Weights of a small image VQ-VAE: encoder norm layernorm.
Rows from block 1 of the decoder of a small image VQ-VAE, named by matrix and row number. Rows with one number belong to one channel. Each number is 50 + 15 x the weight over its row's rms, rounded and kept within 0 to 99. All counts start at 0. After the name is the row's rms in percent of the matrix's.
After each channel's rows are labels from the 100 images, of 14848, where the channel reaches its highest value: "peak on" is the class under the peak; "responds to" is what is common among them. Only what is clearly more common there than usual is listed. The data: small charts drawn from random numbers.
# convs0: first 3x3 conv (decoder.mid.1.convs.0.weight, 192x192x3x3, each kernel summed), inputs 0-95
# convs1: second 3x3 conv (decoder.mid.1.convs.1.weight, 192x192x3x3, transposed, each kernel summed), outputs 0-95

convs0.83 098:43 35 53 58 36 34 29 15 44 67 59 37 13 59 58 64 52 58 22 71 40 27 51 40 52 63 50 16 50 43 50 47 56 54 32 14 48 41 66 59 64 51 20 60 51 48 41 45 39 60 56 42 49 64 32 42 43 50 97 49 46 12 45 23 22 62 66 76 50 38 45 43 44 44 44 58 34 52 51 46 17 18 48 55 68 49 36 55 55 32 16 37 31 31 53 51
convs1.83 097:70 75 55 63 47 36 57 51 55 62 38 53 68 50 79 62 41 48 54 53 31 54 06 37 44 56 35 30 48 39 52 54 48 58 56 63 42 27 47 65 67 20 36 61 55 50 41 63 62 57 56 49 48 84 30 61 37 65 31 70 34 58 66 42 69 50 60 18 48 46 46 34 64 67 58 75 51 67 27 73 81 55 56 49 32 45 52 58 68 64 46 50 26 59 52 51
peak on: legend
responds to: dark theme; legend

convs0.142 099:57 29 50 46 24 47 44 72 73 50 42 68 34 53 46 68 58 55 81 42 40 35 37 45 52 44 71 26 19 41 42 02 67 14 43 72 35 36 36 47 39 57 48 41 38 45 49 24 55 57 65 35 88 42 40 62 52 41 36 37 71 45 34 51 41 37 50 30 70 35 62 31 34 34 47 65 54 68 48 28 39 35 73 45 60 51 51 34 56 31 38 48 68 61 25 49
convs1.142 131:49 33 50 42 74 51 50 24 39 37 64 27 77 77 51 47 31 46 63 21 49 46 31 33 22 70 41 47 66 36 56 41 59 53 50 49 56 47 29 28 66 31 25 67 61 67 45 55 40 53 49 61 29 75 43 34 67 57 49 83 36 48 40 65 51 69 42 46 55 72 57 28 61 42 51 65 50 38 53 71 51 29 54 58 70 51 52 44 59 55 37 53 55 33 25 85
peak on: legend
responds to: legend; pie chart; ring chart

convs0.129 117:39 52 60 51 56 58 06 44 52 62 24 55 49 38 26 33 34 39 57 43 52 39 45 26 50 45 41 53 44 40 43 33 42 53 51 52 35 30 08 51 43 47 52 42 63 47 50 33 35 47 23 44 51 47 42 53 52 15 39 96 50 35 73 56 35 53 35 46 36 37 48 53 27 45 58 29 54 32 46 59 63 46 54 34 39 45 99 35 39 44 41 36 57 39 39 32
convs1.129 098:31 48 41 53 43 65 74 43 36 51 53 99 46 61 36 55 54 48 37 47 44 62 62 50 62 41 63 59 42 50 64 73 52 40 44 38 89 41 58 48 58 59 69 53 58 60 56 48 34 62 34 35 62 58 60 30 48 81 49 33 43 67 40 37 37 55 53 56 44 64 41 62 38 40 41 61 50 82 64 75 52 52 41 58 28 47 30 64 59 46 43 81 37 78 71 57
peak on: data marks
responds to: heat grid; items: eight

convs0.60 120:36 30 49 49 48 46 34 32 35 62 44 54 46 44 33 45 68 63 50 50 62 51 54 50 35 42 53 43 52 24 38 20 53 41 38 38 62 59 62 40 43 30 70 51 43 60 54 59 46 25 34 44 46 52 51 99 45 33 52 68 45 47 42 50 51 76 54 39 61 49 64 47 52 44 59 59 45 51 85 52 66 35 52 39 43 61 14 34 34 53 54 55 52 41 47 59
convs1.60 122:56 43 43 60 60 53 51 55 60 42 51 58 62 61 45 46 53 56 54 38 51 62 54 63 49 55 15 56 38 60 55 66 45 52 33 82 66 64 17 52 56 44 68 70 69 67 48 61 39 44 59 42 30 36 71 41 48 46 63 35 22 37 61 66 58 31 41 48 36 49 31 41 52 60 37 37 64 14 67 56 43 53 42 41 38 40 59 45 22 62 24 39 76 50 42 57
peak on: data marks
responds to: bar chart; items: eight

convs0.16 126:51 39 44 45 55 59 38 00 36 42 50 42 34 32 30 63 46 42 58 72 46 60 38 51 60 43 49 50 36 44 40 33 30 42 81 61 70 54 40 49 51 26 62 48 31 47 51 15 38 44 55 21 67 55 50 29 58 40 24 61 70 73 55 40 48 37 35 51 52 38 67 74 67 45 44 52 45 62 44 22 60 39 42 48 64 43 46 49 42 41 39 32 63 39 29 38
convs1.16 142:47 43 39 84 56 32 75 53 65 40 45 80 68 38 65 74 49 57 55 48 69 27 61 64 48 37 75 62 48 48 51 47 64 09 32 63 31 52 46 59 39 41 70 34 66 45 57 49 35 30 51 65 27 45 54 46 63 42 58 45 22 63 33 51 46 63 48 55 25 89 56 51 63 39 48 63 67 52 74 42 65 69 79 40 56 60 58 13 50 54 75 69 44 33 59 63
peak on: legend
responds to: legend

convs0.139 109:57 29 56 34 54 48 61 84 36 65 43 67 47 63 19 52 48 42 62 30 38 71 77 32 28 41 46 43 64 15 34 52 36 66 59 47 55 49 61 45 63 63 51 53 51 41 37 48 55 73 15 47 29 43 59 76 79 30 81 60 20 49 45 36 49 59 41 39 11 67 51 58 25 42 52 47 60 75 99 43 40 18 50 44 45 48 52 30 38 42 47 43 38 52 35 31
convs1.139 111:58 43 18 67 43 55 47 58 56 17 25 35 63 44 49 37 50 59 26 75 43 33 23 47 57 63 51 72 61 61 68 67 34 38 56 56 68 61 43 69 49 40 64 19 40 35 39 63 39 33 29 60 68 39 59 33 39 34 24 45 22 50 35 61 42 46 53 41 50 62 38 46 59 35 32 47 41 25 33 46 50 66 42 30 71 41 14 47 76 59 37 50 43 68 40 61
peak on: legend
responds to: legend; dark theme; items: seven; bar chart